Weights of a small audio frame classifier.
Model: arch conformer, activation silu, num experts 8, layers 6, width 384.
Training: muon at rate 0.0093, 7300 steps, batches of 128.
Data: 39062 training examples, 23.9 epochs.
Rows from block 2 of a small audio frame classifier, named by matrix and row number. Rows with one number belong to one neuron. Each number is 128 + 24 x the weight over its row's rms, rounded and kept within 0 to 255. All counts start at 0. Numbers have three digits each.
After each neuron's rows are labels from the 100 clips, of 14976, where the neuron reaches its highest value: "responds to" is what is common among them; "peak on" is the class under the peak. Only what is clearly more common there than usual is listed. The data: phrases spoken by 400 fixed synthetic voices. In brackets: how many of the 100, against the usual share in percent.
# fc1: second MLP up (model.blocks.2.mlp.fc1.weight, 768x384), inputs 154-230
# fc2: second MLP down (model.blocks.2.mlp.fc2.weight, 384x768, transposed), outputs 154-230

fc1.353:103150127128119083093109109173151137079130143142121132132117123119118132172101134130111123144131140181136121124107109125133117085149122125142105119146089140097127130147132125142098134107108151140115168149102094096106134177116150118
fc2.353:179142097112139154107080130143129124169124154116115119142124139128125143123115098145148113110143148159105128150129155145100096090121119137103119139120095165104117139128145115132139112091101111159177189085133106121098126161157127138
responds to: /p/ (95 vs 34.7); reverberation (95 vs 35); /ɪ/ (70 vs 44); text has "repeat" (28 vs 2)
peak on: /p/ (93 vs 1.8)

fc1.226:140118144101110144107129170150129134155124125123130145139095124076138114121193096131137078089098157133104124145129088100117091149135113135117104096151086139158129125131092125130119121141134135104128143123162127155091115116106139146
fc2.226:124118072115096114103159145108105177105151114101135122136114151103162158132110132120165109127120086145142097133141099108151124107116182097134159162095140139136116124099107087098165096123151100185103099145131176128153174117125190172
responds to: /ɪ/ (71 vs 44); reverberation (61 vs 35); child-like voice (58 vs 22.5); clipping (34 vs 7.7)
peak on: /ɪ/ (37 vs 2.5)

fc1.596:133115112168115112139141124171095131135119177134137130105154124121141108142146128112150125149138143124090115168152127142139135128153114139138139136133166119119140085125133111121119124111151149158157104163105120096103167109147134087
fc2.596:127163134103119098146132143156125140157108094156111179133100135133105144160100158155107112124156126125121126168108166114144092167122112113145124136157118070135130140144135138128108156132169172120120101085117138119136152133109147133
responds to: /i/ (64 vs 33.1); /m/ (58 vs 27.3)
peak on: /m/ (34 vs 0.8); /b/ (28 vs 0.9)

fc1.135:129141137124107157143131160144139119132074152128148141141121162131189149112096105137118141167137148106130150113159117139113097121097141121156140114138163143098138180155106099130113130130099125136118119092177168112133160141149173109
fc2.135:160156120107139107129133119143153119112120136177108101152125129162122119101106149130146158174123100118103107129168109099119155148130110140163115116132186111102144090111140093120169167106161105135122132148133107137154112129073125078
responds to: /s/ (88 vs 53); text has "cancel" (26 vs 1.8)
peak on: /n/ (61 vs 2.3)

fc1.360:167127102095156111114097104105141122127097157100110127139150104102153137121121069156120106158095139138105105147127079157108144108167131161124120147143116111116165134138122118089133099130079148138142143090135129146134140153093170099
fc2.360:117123121096123127159147142118125161162122109131114120112156116085102168119126101143151124153133126152107164130125132159134120149107083109124107136122127126152107143102114122135174114063126125135147121092074088169153162119081142098
responds to: /p/ (94 vs 34.7); reverberation (90 vs 35); /i/ (66 vs 33.1); text has "repeat" (35 vs 2)
peak on: /p/ (88 vs 1.8)

fc1.742:190092139107171080154115114140133151129113117129101109105120134114116130114138084155105147135102192147094100150144122118140150094086127112163144139156149137131125153120121131094126133130118155115092099145103092118118124142143139102
fc2.742:185135137091128104108082156183137125167112100101080096138187139118123109117124088131149109131134149152105138094108106145139096114131115134136143126117124095133125167143158141102113142162125108120153125086124139135088135109130132161
responds to: /p/ (84 vs 34.7); reverberation (82 vs 35)
peak on: /p/ (78 vs 1.8)

fc1.512:148147102139100138139132140138125146132087131125110093138161140147153169116103156119120100132098189102103119160172110114161130084153118121143159111163102090105111092177143120119122088123142138103120119080110135093123111152126143146
fc2.512:128122131128184148096096104121137126157152162164110140149138178113102110099126173109100128096120148102133107111073098108172122130115138136130120118141109085099116157114132109114169174120129140120124157163165133123136107124108094134
responds to: reverberation (85 vs 35)
peak on: /b/ (35 vs 0.9)

fc1.469:121161119133142144126160108109150150123128132093148154109135119138164156112091102112159112135089123134129135168159122118091183113148135100116135122131086124178081121150104160214132155151113135154145150127145094137166094123110118136
fc2.469:127141117066160135201102100112108104120133128172078099116086102121105069193141110100096139088159182129129113087119165145140104128159166144126166155164171146128138125169137117129133130095137136122116145129094110112138099139131123114
responds to: reverberation (75 vs 35)
peak on: /eɪ/ (33 vs 2.6)

fc1.561:095146117093139093107154143107125091096167120127119115132113147134151102126124146184174131143105109162128153111175158127188113136130147109096167122141161109227126131110129165139114129153122151117128128107133129145137126146132110109
fc2.561:159162151143083135110121102118174111121115146096126115141139105086164135122162066099121108122155135136154106119140103103139134127129125076143133119155138092153117142109117140111137161158117140132136095169128126136153118094126085158
responds to: child-like voice (46 vs 22.5)
peak on: silence (98 vs 37.6)

fc1.261:132150114174177121132169136139129137109165091088126115147082120182127147143114167136153172150110107145177136118132120137152130109113154140125146106122115137132126137126110134137112104094168162082126162099121141150111161151151124105
fc2.261:167144083116104123156121155132114112137116142141136118149123130177091158131152113173106157117110167139139099119094133154142133104118117124127112168107157066101137138121145139105114127113111143112125098126120107115164096115120098122
responds to: /ʃ/ (60 vs 16)
peak on: /ʃ/ (53 vs 0.7); /s/ (38 vs 3.1)

fc1.701:151107158095130142105141102106151182114182148099134109185090131154133114114161154155118146134148123141133123131095139133134110099146126098069128107150112172139100141146138116116115146127180131119088137135153175132122120168138091102
fc2.701:118087190122175098066094102127098147133115102164120140131131110141103116101110135109160129119163125125133147149119112148129123139120145062146174131153144157167120138120136131126148110131124113138137114119114127129124105103108141124
responds to: /ɪ/ (77 vs 44); pink noise (31 vs 12.6); /j/ (28 vs 11.2)
peak on: /ɪ/ (51 vs 2.5)

fc1.637:102096137111137148126130084084144149100109128098144168126121107157069103109154158149119128139143130117110141093140146078143097108148133129115154124135121097115083121190168129134125102170153152134195115135129120135129129129101125140
fc2.637:125120106144151142164147156136139113115131137104099135137118137097099101130128117152117114111118121136132099154099086123145128152109160079114162106119156114128131144088100110134148117150113113122060151155094152135139112172140083150
responds to: /ɪ/ (70 vs 44); child-like voice (54 vs 22.5); pink noise (34 vs 12.6); clipping (30 vs 7.7)
peak on: /ɪ/ (49 vs 2.5); /aɪ/ (32 vs 3)

fc1.168:094125118148097072118119100124089101131136123169132124106111125129164155145134117111145136138133149123152120122137098138094169104142112174106150126117089158125167114166111141111106119118110096142142163101124107154173192111141149105
fc2.168:159141204191133160123123151115103157106070147102122099157137144120137099129094169169132137128123148138108099136180124131149124153139168146166102098153151163139137127141116150125124143139136098139133072133109145091150126115127135147
responds to: /s/ (80 vs 53)
peak on: /n/ (35 vs 2.3)

fc1.527:138098115111087123153117110107083111119118107107139143136138154173106125156126131139166132101137136140145123125146099121145074153140134145104088142119128116167104119122128098170163157165133099101131115129112159177118112118153141125
fc2.527:125149115127093111144154125128160152122111122116156139145150106128089131160129107148129082115187109119126161162112165089144117113093101131098139087106143131158131077132102152110092114133126169077122136113149111163118113116150111110
responds to: /ɪ/ (96 vs 44); /dʒ/ (53 vs 12.4); pink noise (35 vs 12.6); text has "orange" (29 vs 1.7)
peak on: /ɪ/ (92 vs 2.5)

fc1.263:130097129121164122147130110163150143133178132116138127144134110103101154153105107125123139128124112195118110091192118172083140108139158126133128099141090091111141150139165080147108131136084087171104123139094126109140091091140114175
fc2.263:160164142173143153102134156108116124100153130131155143106141133166106159065158116112112149143131152146094083168091149088129099146140165112129125159136139179134128154130114115130097112115158155115121126151179159121138129165142119111
responds to: /i/ (65 vs 33.1)
peak on: /ɹ/ (25 vs 2.1)

fc1.676:191094102132132158181113127129100140162152149102162094134131067101181135099085107147108141142137119088129137144073158113142140129147079179091108149120148162134165086174074137148141120124120146126090121087133122130178168127135088109
fc2.676:112161099160164149088172129131129114112109141092132171111123150144165135129132166118180173134102094134156146145154093104108113136124142101158119129158127126097119163101092122106111137128160127110120136152123137096156136143148140098
responds to: /ɪ/ (73 vs 44); /h/ (63 vs 24.7)
peak on: /h/ (53 vs 0.7); /k/ (35 vs 2.9)

fc1.755:136116167124161130085142127139159113125114125133106117130169112158178132140141133125118127153126126140170117156100157101152111132123121133111115127130106103160115143134113133151121173153094126127134104120139120111132115145134132140
fc2.755:118120118127106157119089114123121157107143131068141105122121097139070106156092145134151127110121091113117114127121137147121137117128137115142152117150147122074128098166132145111134141115160125128136149145165170122135115130129084129
responds to: child-like voice (45 vs 22.5)
peak on: /ɪ/ (36 vs 2.5); /ə/ (25 vs 1)

fc1.400:145117185179133138094124117133155158123155174116147134096101111118131149146104074095145117106118111121119171108167119119107135138161143151130137132118164094139160150110131093165149119140138099134175157124167128159165165154117152125
fc2.400:104145142117125118136137131125125133116142133108083145129177136122129156116086160123136047155141162108154115111121137145089163076137122161175137099099067128132166147121116141081158145101116153061129153097151138105098098133165142118
responds to: /n/ (94 vs 61.8); mains hum (30 vs 12.5)
peak on: /n/ (77 vs 2.3)

fc1.380:094146166148129142103119132138145164159138099134105151134140112145159128159106119134153147177143111107133141128152140102135090163160120134133133179118118163102106108151159104114126135129101125108119073127159098129112073142120134124
fc2.380:171133097109162103148142093146163115143127131161111132091134145110116106092143145095147121113117088121079116135108133121094142117126206123110118104156157075174156109164144103148185129157169166139161146127097147143136150146138115148
responds to: /ɪ/ (91 vs 44); reverberation (82 vs 35)
peak on: /ɪ/ (89 vs 2.5)

fc1.61:155149165100104105098139150115170115123105181111173169148152162145121103152143142138116116129123113147150160093160163143127118122109105133109069100124123139175116156141111181097122137121090149165141089134105101124132130143138117105
fc2.61:121105142156085121125124112139145129148115125142104106091125114126164147106093161189123128168098108135125105150119134152154110109152103169163135150156171119162141102128150122158145146144106157110100123124101143124150100137124145173
responds to: /i/ (71 vs 33.1)
peak on: /i/ (56 vs 2.3); /aɪ/ (36 vs 3)

fc1.196:133156163114151130146140108132125134112112131177091180101112104148175107123155147113146130162131125125119127124119114146131141106093144130087123133100173162130157140129116068146114073167160127154110144088130171132125165139174171144
fc2.196:146121076134105077146121128106109121103110164115125144108161147137147117145079089124138128103161110114163126116136127092103176140149129150125100106132135119132122146098112071141142149133093137121135141109114119129126126124184104110
responds to: slow speaker (52 vs 20.9); /u/ (40 vs 19.8)
peak on: /m/ (36 vs 0.8)

fc1.650:123136152102142100126118155141124099118115160114115062093142092119141110162129110137118133170171148101106172126167101147132152126102139154147081117177104161154111142145132106147141127089118147131107108103169119141119147159105128163
fc2.650:153135117200139112135133119129136114108155190136139130126129191109119094134130178110139143181123142139133112147108141155067110085116126120149110102143104155160120144153103127134135100110106138119151117107113162179112128139105136170
responds to: /i/ (86 vs 33.1); /ʃ/ (60 vs 16); text has "she" (52 vs 1.9)
peak on: /i/ (79 vs 2.3)

fc1.506:136167188149162098119105118139161165165142115141138097141124114114165112128123131123093134134142169105117123132143148148101099167129145119112122141091125135148105137163151119143101156157140120153099142152115103166089127119173158111
fc2.506:134099116153126125110103113123148160124139156152182146139076087139132147177096104135131142143117092099150107138157095150117143115114158115177151135137114132107199156171098135110127145144145123120141109140120148091128162126111113149
responds to: child-like voice (59 vs 22.5); /ð/ (35 vs 15)
peak on: silence (67 vs 37.6)

fc1.659:140120155146157091118133142141117112131115109133103154107142109101139140130124100116125173134128092122122143161138124139125143129073119113128130136144103141120085125167123113083131160113134104127104160140125073128114149108128105131
fc2.659:133127158121121130114113125126154159119145134091117169124136155170094141149183122165159108139123171155141141163100118126072092166088087168127119139133157130161112136125138133111116127119143112127156056127140130089136124142171098100
responds to: reverberation (86 vs 35); /s/ (84 vs 53)
peak on: /l/ (35 vs 2.3)

fc1.267:102156086113181148139144130138160105148108106162118105119125145134157131192128165148138105117149131151121137123091105140156080122108126154137124139149112108153120165118115125102151114173139122133090113111142103157143130135130116127
fc2.267:145099171153125104128126066102160146109135159114146118073116128142085118080117121113149096119119125095152169117142147126115138119133118137160156143116150143117111082092134147130101167098092124103132134078139144119114122121159136138
responds to: /ɪ/ (93 vs 44); child-like voice (48 vs 22.5); /z/ (42 vs 20.1); text has "sister" (30 vs 1.9)
peak on: /ɪ/ (87 vs 2.5)

fc1.437:132120089143154169135169117122140111132149141109116136118158188140149104113129131108139118105128090130163101129159129116124132098105098117140147110109094132208152134113100110138101089146130106146109128123146170123126139141114134127
fc2.437:133144103120122102125113127147135108133095081107179133084128140100120146114143109131133103148153116129153145114081111140115158114121141160137150125129150106171124128141116143135128143152091166137095080120133097118125159116092134158
responds to: /ʃ/ (92 vs 16); reverberation (71 vs 35)
peak on: /ʃ/ (89 vs 0.7)

fc1.533:137152109134159136147086114141106138133131115139120136144116089129142157153093102116127146170099106153122125094132115143168123114064122115140109114123147098091124090170141129143143122150104159152167106165114156122107128158138158134
fc2.533:142111110124124080115128132128117107129115141138135079087141176090136121113171100122145100123143144132165091176093133128104131151137150125083152141153109117130104118069108099146130129111167133118116135108131113140134137131147098118
responds to: child-like voice (53 vs 22.5)
peak on: /l/ (47 vs 2.3)